config = dict(
    dataset='flat shapes of many kinds, plain or patterned, on busy backdrops',
    encoder_mlp_ratio=4,
    encoder_experts_per_token=2,
    encoder_patch_size=[4, 4],
)
Rows from block 3 of the image encoder of a small image captioner, named by matrix and row number. Rows with one number within an expert belong to one neuron, the router's apart. Each number is 500 + 40 x the weight over its row's rms, rounded and kept within 0 to 999. All counts start at 0. Numbers have three digits each.
Before each expert's rows are labels from the 100 images, of 14976, where the router gives the expert most weight on average: "top examples" is what is common among them; "colour at peak" is the nearest of a few named colours to the mean colour under the peak. Only what is clearly more common there than usual is listed. The data: flat shapes of many kinds, plain or patterned, on busy backdrops.
# router: router (encoder.blocks.3.mlp.router.weight, 16x160, trained with AdamW), inputs 0-79
# up: expert up (encoder.blocks.3.mlp.up, 16x80x160), inputs 0-79
# down: expert down (encoder.blocks.3.mlp.down, 16x160x80, transposed), outputs 0-79

# expert 7
top examples: yellow shape; its colour: yellow
colour at peak: green; yellow
router.7:502537461495585501455508566506495501520557439501407553519524424525490414414548485498496538457538480486404485527459477485584486514543453473615427500484471575493464508533508514511578499504510584529466547479524519486486499484540470553463488502
up.9:496471481463432475514527597436509480512474537488512494518427555505530458530486484457491404525504520596513569507539508528505498565510543439501466488549533444476457517472595458486492521513487458519523417467498507504481455456505585423510499569
down.9:488453496496541596434526474549536501529558505449530531461507536537459501461465577503447506476456466369448483509550518554420510495457523553527492507550406501524484517509526481419516510479478491478474484524533488537442547498546542454478477466
up.10:548482467599496476502511496535511458439519480517493508499454474498488512521442450484521457517437463504514566563512441483470526487551532505491509431578471476562425476527461508503510504562468464445524501459461489445421557470516584499525540463
down.10:551503511575487400481554513533524552456541506470516524476534488481562492528471518426503447468476568456482466489504437459478495458503515527553477491473479553539449504572499560559484540482446456456590460524538560530505530443515521546505488480
up.11:500511440532516467518478416539474468462495535509586527475449544462517579553475480568467546524476472505602502527496541480490445519450538518456599463437545496477459529475461511479458528476495460458587533485450528497496538531390485434522507465
down.11:461436510513532508441487436560500476470493592491564555503442500471502547478532436562531522503534475454539420523528551517534565537490527517461459440530497563515510526474468575559465501528459460477507499425553509421532501489565522539487458525
up.12:483388534437386529509518495499563413511484536463483485468472524531524505554445428545528479496449491442507448517489495516450479448470505457459505485599478476531492485512497518466525488545437505517577493503534501574554574486519561436550528426
down.12:385490506498432430488478580484476602478443496569447533485505508572493485515508577498477508479534491534478529536521522491465473491548435491501486464510484455475619538472496575446474544416541504537477497484498486447551463525541452507505451557
up.13:472456578536467494530497500446516566450476511536519466431461526499475544518486440396449495539404510577511606476496466504458516569543470475506562518526498442550554538512495527486568516528480519466500442518477527548546537535531540541554487535
down.13:538486577499458483540479473485404523480446520473446477548536504508553502528432474469525500482471516530484554488503508413463477443518560500536462509563470521570506460550454489471489509508461463487472432513513575538567482501524541559574560494
up.14:523458417457439506540488439501483416558457487516508477580457513520477504546514503538499483511526510543526483459438486503527503490514436521509472490498497473455471466428456447530454510537553437552485492534487509483500546495414528446516558556
down.14:506466454532472521457477525498378480467458447451495535516529542492575500484458410519532530473452519536493511571614475507458508503519542463462474514506458511522537502552490421491516475521484564462478530452473509477558521470511539502524483504
up.15:502470530485437448498443465500558562476475510503484468545479536480508531532443506540493446559426562507518550506468508562485448486539523477530523478512491484511459359491519486536451502456564517435505485472526487486516467463450540505519556530
down.15:507549561496481529517563474533484496562504465476525515470439461475526517499491489475474538431591415543456483474504547518504577497437485556535521598484507542520458548500490513522457450549462506521603493461487531510520460583462575490554455479
up.16:512530465496505458520479482437408545519523536477500489512473463455557502570458561566466490548505528568529544506478429622549509536502515583519515483499476504443492495452427469530428465453466527454532461482490513537545504509420489478421495464
down.16:480538519546517437522549486513489544434520475540485527488511401482513473467493525501476546500499506472434476508434488441565516528467469522636396510492458561521478569517463513552543498490464485482563475467556491488504462493559491587476470507
up.17:528521548473586511492555463515531574499513525544540504475518452501443491531551448503477506448543476555546492516441558440516517525479468465550468502454432496461475466452572549490484462415584476461533522552451488443451427530483477474475430465
down.17:474447478498438549498508491516481466562535475481432404520466510513531440483456466618497483483539480558538493515447524467478460507441492489562495489555495563528451537537478494451564529511474486503557501456531457475485561505411522505570540538
up.18:588581552503494403500486543459490512458524538424514480459457486463477535557464497561481522482503537528576495517490484494459493472577517495526535479467556456476451484498528494479513585497521525472419464500553492512584492431466490455592516482
down.18:513482458486415526462470549497399555532516498450454465560519502505525452516496489492430535522478538555376548484520518477505424496576437506464414510488541534540525521560501459487549587526478438476490538432546579486478506479477505494540503538
up.19:536485492511524419495536538444525525483526511518549540507472463512511491539482533466511443461480524506433553508505501445489493515513473539469479466482521528547467619543539587539483524447468485495432490475528537531485403548543469488555571544
down.19:485510507507440496431515521542582567500503501538486553481492521553522514452531551437482517530517537461465474479498458527510500446464622445544468533565485463498554539473497435517486491550506490540521530508514488496481501512507516493469449537
up.20:501548523530545524458438445523556460503519486462473492447441495515533517504481470536415515520508510436541514575507535482481388509485475510469501491482484509513509442541549572479525542614488498429537485471480500496536488465560555560540516509
down.20:453492542495443459508498553409496508530415406557421504547530454512545514463477524457507518510528548509453554478454543464478507432503520477526469485550452467480532470490449496506505501482483481539490523570488531497496417498540510512486483526

# expert 3
top examples: red shape; its colour: red; its colour: brown; its colour: orange
colour at peak: brown; red
router.3:500515564456518497482504421532570555507474493546606514443520489413481554560510481498527541457538474449465482491518452479472559443433505529441597530451514536513459512537465504535437520417523538475535550487556481564527518472460464528545530477
up.9:487457498498495466505603501457606502468515506531501543465502493492482495544514480467478522568491490489488438504489498456535458446511486459535543483516488521481516499495545492496551486515558516518513496503516477541542510491527522488456495522
down.9:439538594466503500540524569492509501573494541544519510466479491555481529445515447496552515486439493488545475521470480432495529568461543489467475513507523490491512488556492513543514526491466566505472489498509575458503461510559522519499490524
up.10:523518457508506436512486485439491553481502442497497558504502411498499488468460519527528500537445537506479599454527536511483476514567461518491482532547506510554465561553543476522484422534428417487546450504500542409416442560466493483479526586
down.10:494531473538503510505497442538467485487518441513615573504438471500458542422491593446489485509520403437425475476471445485568451496504475496525477462405488532513571563461551463519517510586511526471523507484506499492509523482565427561434501460
up.11:455498502508487504522493566532484504513528459463445468494459543521567491491467560495538433524451574549540455501503514547536522494424456516470518559474536426498504511496431410501527626467598490470481476487449448539543517528498516428449468507
down.11:536498469550507496553508451488516442494529521536502536494580433483413550467510493513505486532472455508515482510543459548518456504570531486474509426488445588436515395478551516496427463561453501489486495490567582501536474502600440511403461528
up.12:441442523450502596473489492519460585500502607500466520456462442541457456433518493441488521520488503453514416459501552552486477475458465484545460549525492512469482526527479524540567528488586445541558538565498482460455521527509486485475462511
down.12:492530464476498545463471503521504507453531546472505460554502528458450478555518450555475562531544469586512497566483540499567538470454489474526486456504553586585503546537517493466498489503471541499463523444476549516526539485404580510493467502
up.13:536481483609495399531472514536489479557475472520555428516452465487595486583511592459529474506385435510488564426515468558541527553489545497453545465489474506564486467452521501541509509511489474516526533470463478511457431548553482521472510562
down.13:506560472518509452443587484425505472478523408527511561463494447548551536534419503510529594450502524454417497492500552433518568443515486562449475497513467482483438567482464544510526497519480548548526458549483500450540444522555480498533513554
up.14:461556472464526484541458589494431524593525474453527502538431511528571506593548579573540486477544553566506538554411515513530488521484500499519494417492474502523428485473501539580494474477398498488556483521516517468532480481496521433451509469
down.14:527452450520530519513562457452583480541531464499492499438447540440542507524505408492518426407501492574465502578459473480506523441527445521483515505502458575532473514570470518434545571451505510478481466426526524531542515473500483512535537536
up.15:487537447506555480532496510475512491568519552396539557521459560494388578519529485507515434466483517463514520526521506534511483522491542494568534535530481575522498538577510517548506490557405513443523486480529503426546484543466491457544469516
down.15:566476530491467465515550532481491357506525580524484533502436544580541488417474523451487406531552473495451507460476542484564479480553528448483475533478502475504528435496469525470397504566501533457458473458421467474488472454534512437492420519
up.16:538493497497503427561544499479475421515551495428449582429515457505547494511415488473541522480502460551507572476522497479479485503523452533447491411492534453547542487512438540494513439484463533490514429498533588500473517471565522552467581490
down.16:475507492486534479508493432572552539504447491589588590453519502553470583495513535435488507501554483458446401449472480590483486471564510407501490603465506506468533495419545512504481533506556504494462484484526459500485503507532452535466459463
up.17:446547494471543535520453537543525482526530459491473484586499528508468424415580543561440532521487459525540420560420490531570454503518494485550433495452471530456484469515566549553564499550535492487561503505481464510460555521514507527489491486
down.17:537462503540537482456490496563507428501437470587572519410482529428461544491540468417541564532570478459472443516476508493515492540529466463450470537522497502479573537565517504561407523563517567511494526439571517423512502534521512548463508493
up.18:436514459465499499526565567511559497539500477491476467585443516502516458520503520512452486466414553465610494486527561545496490504525564569517532489516469503530456521506544536519521541510512460488493454446514571504508490556514523412533448480
down.18:522446501578466541495464557473423480520559414481459453467490539530601431462434506506499464488457545610521522515522526479493528510436487483446507541510525467519420465513465471461547601540571492452541512541452560548503564535538482439540473487
up.19:476509447516487493507569576533485528537502433445447428510441533441590440529465545459544478542453527588497438514463471504531449485475547510484500521454478527496502455502445459552468587494568482524517537513465507516515532492503540461458479532
down.19:553502518535484512462568492496569428468514556532497540451532523519529477417545495468511497513435568502525443518513483595584555483490531402478521431464492452469492463455430449536462481522484474477488535456445509526545460520544465451443484484
up.20:470582552445573495526483510505547516510536558504515486469495517464476494513551454547475538456490513481506514516540513458514532508511545544560500500475524569518475591559535509538533498516409529491524490424557495430540496500476519524521440463
down.20:534475455555491462455537448546561439472477599453534611553501495513465522476607527504475467541482462487529438477486473575536488551528489431523509466546512527483557428471520544547421445563492549494445496453529515463520429492501496464417508580

# expert 4
top examples: count: one; white shape; its colour: white
colour at peak: pink; white
router.4:452480467469503532502553554573525469485498394450541514491464489441499516587537515479439494482477509545537481468527464559497481533478455501489594531489462480481451512510490553446543583434490531476501557460515491574481563455566512524512510458
up.9:502422538552468501565505529504469475452446599480531488528439525486502504482461408533442528530478509523606527466554519500399451536493496567567515508450423533531512518553429474505507459571459454461473520540394555436470493541499520559513549484
down.9:500567423452555516477467584485487528540580481406509515536544595522476479488564508480479413501497431530531490508428512577493521457549533514514521523471530505490470525496501490508465502469551467542486493490551511564469447521499416473415438493
up.10:486527517451592484566477465479503404491465474564485475499500432439506553566541503584455574549539529534516583548467518535578511484409422518510468525477518469504438498481433464468520444533420573479473528422494467454535517443499567520499476490
down.10:463595462527470511490540436549453543473454427478486501470436429431491560562477577480513493551515547450429477455511430539522518480502418458472498539449497505447488459508527549520475494456469445535494517582572505487540446458521504539505514581
up.11:507562424444493398576479510443427453504501533523448468502542454460468431539432522541507529439465518497483616553430475424467473499504502418505418485569541469572544483563536488518564504483496519469462493464510470487498498494468546535552551545
down.11:514448441489516495600454482478482468472506550457511432507423468560514494460463478551542460514445447549556478561536471504459458595560464468594500482529606483594510475543551532535504529515540484462557532466443491491458508490494563454547525496
up.12:539400488594581554517573512590503465496485535460586486499494537531446544516530488538454536488509456461572466532438516468464474567407529484546501585499447533547428488510468521525487514508541493512509501465499547498426595470497572451475448419
down.12:525489469481517512515543552547520544508528419472478481553508568454513475546533503528510537512499545553561445487593490492415502563523514523529505528503514423541573620500486490486532486393481488497544517578436552527470501524470486465512553524
up.13:527455589581512490503521512477540490539473552431566531443516474492490496484461475407509452548471515563479501487458481456492547409455504501536556486484542484614523455560460462562439490467494509445574430523565486474459475513515534491505510475
down.13:558445533530532542562507493489482516470492590500462552484572572483519510480447483488455478430529530515524538470512498512528498433472558496501533439482457523505548548488534541526533493468485577470471579462507450528526515522505400490445453500
up.14:513456521512571464458466435513483452470452513522543479484472472501524515490580448585479517476547502479515441518481527403637535482547523581517423507513518386445444534406536531522480459488507489478524523485519497445512488486530515496500528572
down.14:467510490478545490476411506521489499515512442492473492481443553469541421517511528517500503500436519522506557533481494495572512469516508452438499534459542542482445575516453511436579563492501491532527515516606501492492484486455493498511425567
up.15:532525502499435445530492429454439515452463539505451506530507471491518513533454471506589460521474471535548574520531540450523514483526489513542479469546467459571521502498561454464538475556453401402482435507434515517524472514537556544529433614
down.15:563526431595468469542581514509494469499513465475526511562476571542566580487500444552553494452494434547480498525534469505431499534508534422484504444398469526555502534547525473502476452460492458520499535453465570551485495492484487530543559521
up.16:513528529537462501546465468461496485445500519474484471496574509512506452523435429474507521523522494541556545474589536461439541465492544507557508501527539515505569513497559523491463468542454486477446468491416534449479388598528514510525434507
down.16:533508459575511573510533468507487501498443496509514516513536535470522525500515472510517518495523561532487481466493501512494523573502592534490514486396471472451544483448445470493450506442519476481491489493498559504511477526434417438441505510
up.17:585469445539505452526436433555489466470530475513507538469473470548520495437508444550519508531399496521576528488510489500509498496528503481474525443497529535550524465505474514535497431507483419516558502520413518472470508503504566536453511553
down.17:589575511534487473485494510548536479483567528464574500493485477457488443488530541510492501487452517477513462592541471498509505494518546579579514517475461521547434456553524480563513494515498507462572472484487514582458576524516474486478467363
up.18:496489484432480491484483520480414570494467478516455498537578517444451503503551505568493582514529559491465493471478553472522398513471511503505510487524609498494555545401518426466522529444521496631507474472473470471496463516467499549421478493
down.18:474441526561546576521579501475540499481502500587478437478447411477502551547512527539421544508568485474503465532487519525507474568442497480486480500455487487488465525453500496456464551526555381476486490548442455518499482421527454466485481526
up.19:476516587453480561534554571479519499453524496463487517396478520495503497537461547428452441546555592506402500515487526500475510463497490470538547562496528508447494458547510482505491492505471529507497495441586523467475560493519531458563535449
down.19:551534501547512529477497540521547538522608519446496460575503563501396491494593518506466416447446489531548490445527373504468533533583540450538479472524480483492489534554538526480467538482553469468518458481408475541390561499456515513477534484
up.20:562476524450478478529505550481490473488525520479515473475492485539474417555478596422453496479492575529439510476543515500456481464510466482485565543485509434472566452531487430421441503454477527476499518583482449506489416459509523484452618504
down.20:509449540519539517531521462527533513475481536516550556446578517485388574426553505476508559538510429377578439491477521489566508590483533489568480519507463481485521544456499480501511498515511449535493513471548518516479515489528490498462359483

# expert 14
top examples: teal shape; its colour: teal
colour at peak: green
router.14:436544468510490538482488513490458488546589459441400569482477466596493495476488479456484542479546549435503527476433515528565470571491438481546467534550490444457457516476438499503573536518535521496482426495548533524489479561527481453434424490
up.9:500441543563463546494490552542488518515500572521538466516456556485578483448440350503504529566520492490506480518518431506437518512494509564570505526477458594549529501535480471471537538427493539488532537412503566470524535447458518469464470422
down.9:507438471530510584492488530490438504468437511566451465437512509469553467535493431491505554503518584491511542446491571500503453591463556554478478505453520570506533583444494486509579571495551475576516487553493459524533510551455440459504484480
up.10:515465573506493481562456551498484581494490631503481476451518506402525474549490477543470482478504489560507546548469453524483559454508508507535454513507517514485558459526555461500483483565522455469552504433509475501521522438442518582589484502
down.10:481445538498523547519504536503568433459490526506456530532457535568442521506541433532501454503526574511464489542449512475469433548474503478531542507479406489465444488482541506476528507531478481476435446493465487526460450556488514517496487477
up.11:556458469508449404481438483415479507510529525575533477591557431459472454535486469535532496549437468527510496571573467440514499535513564489450484448464498452501504543503505472584474470566431551418475543496405448490478495497473492537495462505
down.11:499496459548510505450594588554521491550531465451558476513485500546575536512479550449560489478535574522474496572555511551550539533435536502526509506492459495506488449448465492502488533414524469517526424446503532598453478540491446501446510419
up.12:515481502499491468527439502457533517546570533533484502538506567507491475493516486590518546517536474530408476505432437468486574458521486441582440533508517571568491532545482465479484481570491573481483508510469448472514552487436506491498538530
down.12:519540525581512549508508532457527513519513578421469585473481504538519534456514478506593465513548446456451513580468501485536552482544450415543495552469402532486542483569524465532523490522472579492466538460522449462489504462510533535498499502
up.13:515454533439439498544508511475540472464516557471507555451485552495524510548414415393493521507507498478431503524486521430429488493607561513526524587506468510486464547593594553429497462513387506426445554521466495535570527476484532511598540458
down.13:493564542495519501438438487407506556496477534547423517513544496476567470509505499535452553539543536472496478493463518491534528449463450511471488542495557518496544528448462543446473610546524456586470494474518473470525498597460452451544463527
up.14:470428539453479429525435447437506499452516545522508578468568457471465506466439527546512525536545497515427478531500523471495453458564460555457497457489457458462542488418540540491461426522449515535520581478451474480527491467446542530528495504
down.14:537404473486509437469542539501464488508470475463619486509489531479415485629511467454515512514470495466583513480500457479527493539467539532484515417498576462534533531493472472557446529484506509512519480494623530507442468523540423497451477491
up.15:426479431445557539510464544489476591527433584545450518440509520491540480488513492473468567543515483469502500521499529486517500517439520556527428537515483583494532536488466493579502522499529483508543480469485557453526471512534483514520419457
down.15:498513523492476497495510481486455492379533474531510499508547499518490506427494575507491439474518559529554451452476532470512529513564484478528504432470564400499434571497504585481535480460501430515481523551554490507502550566478491492471495507
up.16:473533456476507448472472528467488482476451448523495497501538443500458439509527553534500491542415478445511538514515526521482371507547477467465482450604457548546481552493505527547581513532409520521461559483524469424457479523539508555526463569
down.16:484511482477489521469480464489478507438458551590515531490571386469513586439478541476527503556529496402475510512479464503527604466461480456589515488545543456487513580457472485493478502467497506483455507461499481547515446615488484513468473513
up.17:512537484516497507467504565422451493506540542481527540503447502517507519545490400506522486545475551513491617500450506484477429543509568547565502421525459499465482515480479554437495464485462473451511445460567521491486448484502498395461456478
down.17:467523538501483504462592430554540581474483471526515523530565499484462555419563536438513529501489417474442470434495467561499488474460524464501570499487451479437477501413563516526502515507522522520503493523537509527465534555476488474488451500
up.18:523460425567510528483394530573466462550430483495458471448514504459514479473480496521404473499494484499526477545507461490557527541530459524433542509505492552511630513473484506541544573516581510506505567444430511528561466506537468562486504409
down.18:492505501457508547487486481467495485506548516576473526510503443528473451520549522448470539532546585398547502491510556530544471487493496517470459469512503589397489482420508511504467509484482487547486459564509525463466474546440469394456430478
up.19:490502520469530477515462558508483590503550565476502589469511482486549488492507593521475470551447453481407560538510467568477438513484483557523527496504404550510483497590510585532444509489496541439544481483477452474477539459472492520506535467
down.19:466500439464510551470570488588487510446484473485492556494538573531467504479518534477457559504526514529502438499496511511488470517501493500568497515431584487498489514469553493502544485458559465489519526497608460512394492564494500466463406459
up.20:364479583452513480523539532564503575542414418511477545500486497495478558554516526520550487526437474495454509505519485561518493571451505507507577513447446509464457486506445541529529531462485526510462545530507475595512533500532514531521444460
down.20:471447533475536481491463495520469502462448434472522496418454520417510461453460471419474543494466451485470559461563556523519480461502543431495553481518573508505564563496551568473557504458487512528574474451583487522478480511502545515502492538

# expert 1
top examples: count: one
colour at peak: black
router.1:529493526527461533465535497498524508447553610533474481514434520507542522461508393515458587489487512518560419466510515470485493537506496479515509546511538566535486558496472459553552505513541423513570544478458543437463504487465475452479443517
up.9:482544523490528507362488509495474499484456436489518504526515528469455500470533524472507511456488437494407511484512430471524524489530531514611524476524453534556525479594437555502547541523448602507478498465541517530503481475507523540486527513
down.9:537454560448454557481479562476509478466506395492476475492525487484546443482440448414412502491440535488491558503548549469488495538432532517486516460589468503485432494510444533450463537520397537485467455535501493500504536609513513543548486472
up.10:479453558506464456553505435481535535532403455502582501426558522445475517587442538494528445520429533577499537540496448446439585509464549505403583502489532478548505520555503514544436549511430525427457490533506515531533455521466481507584518523
down.10:514447561479473456566477537471477501513492495493418435497521510475490485535484511439529461468522501553455529497506522443426530408484511464498514500522506474550503520509459533399532505494486523501434427493467450566544489508479580558567524562
up.11:493550470520453530431467476543505598484480522532538474530504550572492548497521491529470517535512478476564477532429444527564587464469528514515500502501494539440464501466502420554446549505574428550592467484550485491468526530468455448471442447
down.11:558486452524591487496581475495462463533461508500524509572476493470504502474544584548541527517537529446497486434548491459563484553508485483460383509449439487489463482479497421497520526460499463469434524410504521530528449483502454503468467567
up.12:561462483536496446534539524507399411501478511469566517471474426462565517506441524529505464470406568571527518463472476508524522548526456476495508538535479493585524528486490519581563526523481466482505510428528565459572513470501474563518483502
down.12:408558464547572444480536512507527556555499483523544494525480437457512519518506522505503512425556445415511428473531482550487484484520435496502513470480510572499479475532416541494495489480531538495566547489540502525503533565559445546498457508
up.13:432538449484518489534495493553513508575506464494440464531532499470481453532520533569546444483475567532513488478497445548530480470480471517480530521503494497484511504488513491460568569437536521480462461460488498550575567558554475504476438438
down.13:465494483426562486496452527522470528537576505456433486523559509533489508445464550474547458541442486548509466476492443531518507478535445502543502470532579402508494473507497510453522461435560511564578473539534501540401531563500482524505496496
up.14:428474484452494510539477490453475510528467514532466487496529559460533570424500501490549471539492503476438519546593563498556522502510479484574515490520501476474504520492529551431487532428532540525492541449514508514518536451519500532586506538
down.14:518475490563491515518579458487617508458427625557533461482525538500505537531514450520484550536523510503549452493493508541496546561458545507489499422455484514505470486493438476542458480490535434488534494478494452502527526495450439529499473483
up.15:571506581540492455485547478527511545485494466511463527523508437504517428492532530453531492494460519482495477571445492506509445552542417509482504500540451458457504464403526497437490513494553553457514476480470515517508449493529525529511521568
down.15:557521527558458551514525493453496538439505459459504590465564483508532458460471492560431477546463551452514494500520487527514467481483539549531524465494555454547555511532567473529526494520481520445483527450481496495493551478492508506470495455
up.16:529513585538515438509458476477472525509456498454507461570474566530501503533585526500464472507521490483551511560408424472463607536503514604468595425488482514433509460528442490547468527526473466479495519517449487558536481473500467573533561464
down.16:441448425501486547424459541480507466539443493554498505537527516516520508565486444470528432533493481546527452604515572550418428492540576519597556489472523545501532464473524541526451492493547531504528512477515543537407498514449499449491516503
up.17:531452488511508482558416493535494558471440520542490420539469528562542465473532473581462458520495471524547489608420463521526466536537501511551461548530490473498492480502597466523508515566515487430490525494436438522525498465476514505565508467
down.17:450524475458514532487533447566490554492484527491534573450480476501437530495571543542488522543555467477486445463485515554555509481535448512512494523450594460487559570470485497486503558425576481524491487458499503532475461461507407463448409537
up.18:522542491490509499553459507418461486458463505541501461566528431389483468573444540536451519427490528560519541487481444440477487433509502530489475459483419496534458506521497441545494450507440523488463463547468550491503559486479538492455565441
down.18:448579504504481458482497511488498492472493542540509428464502505409537464496492553508512497459472450529519493490501539507509470535365501547431469482476504518583450518463478503537556476518533448499502393566493559547538565507478484537510527489
up.19:557547462514460463505579475502421414513524475438539591490496452470546526552446529486526411463513499549524477465486463452566592490565574470540488488431549535553501423503478500541490433499495515472507529441494475467568529459477568560580499515
down.19:536507501535556477494509427608509544467517514470483468463465462472489522487471479576499521411494455447551434463553519505543481490534460537503441453508551492544471512513466528566408510560532488484555507560494536443434484506509480486453492461
up.20:517493523517488531470536524467519477478527485495485459471496503484501518549540490477492528480546555499468481536389466509499485535501525520560539505470445493526482540563384458511491534502466502498524495399514522500455516533447453495512468493
down.20:487529440516437512450521478472444439481437493500452459562436528508535510486453523470566416462479465548510547562552497549517527474515537482505510523500522519546550446505557442476508485519476528486456550457451507502528512466517499524532499558

# expert 11
top examples: count: one; purple shape; blue shape; its colour: purple
colour at peak: blue; purple
router.11:451459494470462497514524482469478531455417526477504511474489534476504472524441537499527446494477526483602474445491555480491484462505575554453519506521479427510515481474482531540474511463551412561467439542493598539515474525548516456518478486
up.0:496579496467544490530535509506530463527514450546538503477521459489464488466501613478425542495547542538380520516521529540554473546523450470498482566465496503466503557485566516392466462472471553470490539447538477543519456517505498533467550561
down.0:498528508524490431466506490529501480450557457499541494499479473466493523525554566495495465474455564491581491444489423489575549541491459512573487454500543504547483447510445508581458526465556467435533504530523465546440558458471457558467556491
up.1:510515480494523486543532499516514531543541586485486526416491456457491499580469424541581517519581501558455529578400488451586501524501470480577551498446478488484482484538415485506502408514447525463511499477487428460467539444472553547468555444
down.1:431467431442573576487516436450517509439453514532520493513510525503444478547518479498492497512475534469556509533497526488500459511481526510470457521585506465483517569423530487556503597491583475551576400528514518533542455530546521470470442519
up.2:491582476504509467485505436466425537567524534537442523481594436482516472468499429506502557561460542489471472533475468530541501512527517499568423375498498536494448561522465481477518490504466551450509522452424469528502506495451498543474503556
down.2:526530486503494481454598525423534527483500488514565491540459535496485457505484487542555425482495523601561478510486498502467522527477562633488475516431480502560474461514480481568402459474510462472537443449507521489467483533472461486448521422
up.3:470550628521482469521506486550528512453533478528410467401495449454556497470479410456426528457581543487508513512467518494520562447501440426542419591514526433457451493475470481482578470556488476448498488477517443475537477529498550493495497454
down.3:440537489397480516503465484434487488509491474578490474501562545477455481473407479518487475569471486417465494502488532462462461471480534526423481498473519493510575605525565516476501509445527487549418524512528468487549438546527436548567480526
up.4:524571447538483494496505455518468492449550474540493468512498451486450493481537414534505456493480441537497555486419442509517517511471466450523526528533469558503537539451470502411492499615467531520436458475509439513497541458505482574514558532
down.4:525499586538492498510495497490517504552518485542511491454437498563564515501526472492450483467478464508508460458527459493488517516549544447483499500474411508563467413533481503554467466523544443455538490490456498556503552513505494447442603448
up.5:497470489525541453510475470489430501506536457508481460482534451459454535595496465518514542434464474501456572527441447550544490535494488484591495437526454572502483532439429519462544530495459487497511509501499474558566542459488467499409535479
down.5:541499478484529513512490478484484517493539537428465568557495608531508485496466463514566508488525447484482501543502501481481478504520550605538549469464452469469492474538546479483505453471440470454480495531468545520511471440538507479494515427
up.6:479467513527419512446556495516466469489509479457434492505430536552545498466535505501563472458470516489494470474451499513511476447514516544458530495655479410558439531486433517520618581495501471543431576492545538505475519574540492499466519511
down.6:470445490486521561493513467413578541480453521541521483519543466464430520524558531477459544486516470447457504489478565500518466534434512490449465507501527589487546589507494502445551568507472472587531480524581499520506462538534488516472489570
up.7:495532537572485449501509517488556498496514576480504449590442447511468423542509455499467467513525532467507474524524513479514447496469522519480424495519462509594533506460475528543418458535501459515493540432504520444422432490403463476506516588
down.7:566482470543478516531486485434490470464483482530516517500487465533566542450522453479498548518516517541472491551470458533488524535549512441530428449523497507435405487542530582469462469517483471424578500536460586472551540470593478489472473518
up.8:480508558434468474527595552490491493515471466463480505470459526543586436532529491481464493527549638517563523508503548518580504470455509531479506515447514456377452412482467462489420540487487513517545460550510446465540543554477525448525474522
down.8:486498474510481478501468525494493542517479491500544604458498501517440518538516525507547449506487468444431456495436529437467469529563522466512561459457498505537539474556522598549487369468463548481487515511527530525533406409586499519469511469
up.9:597588468485511419476507521523453447481523449480538567490505483494485494578501597577515497501555561544502535506456475516540456536534460498567481525448497522421476475515451453501485485520443519502491482471557540464538465450516496512486514463
down.9:447461524505474453493448542461485534524496519498512462503556494501514466520467515472459500505417543488537456494538543517551459549452523489492504482589475531511445542485521462541511587473545450511575479572508549505469505508542570465451450532
up.10:511497487509517547495517541513491513522547536586479468489478483502469479437519416489441593519509439437432516518508466504503529474480452434571545485523500569537493579505454486477572530523506571529520569460528475439466602438481472472479473461
down.10:502512526476440522481499566456488441451465515557506497479489541429526464517461456477485521530521581514558501496451564515508477507490515557450405492440465566500464490463495503548514511499562461509537509497497511496474541504445438383495455488
up.11:504519513535589488511487453498515533523505478456477441437491464461550560486539558493454451440424552526525475547525459533557534497493497494609499500551489562505477439481415532563483565530462486451526500463517526454495530470490569495478555452
down.11:521476484533480502508552523474422502476495534552592539558479512484453495562471512568549571479542497515516484405452512420429536458487571557531503527474466489518481557469497491484453427492530480453475521532499452529520566475456434483509502497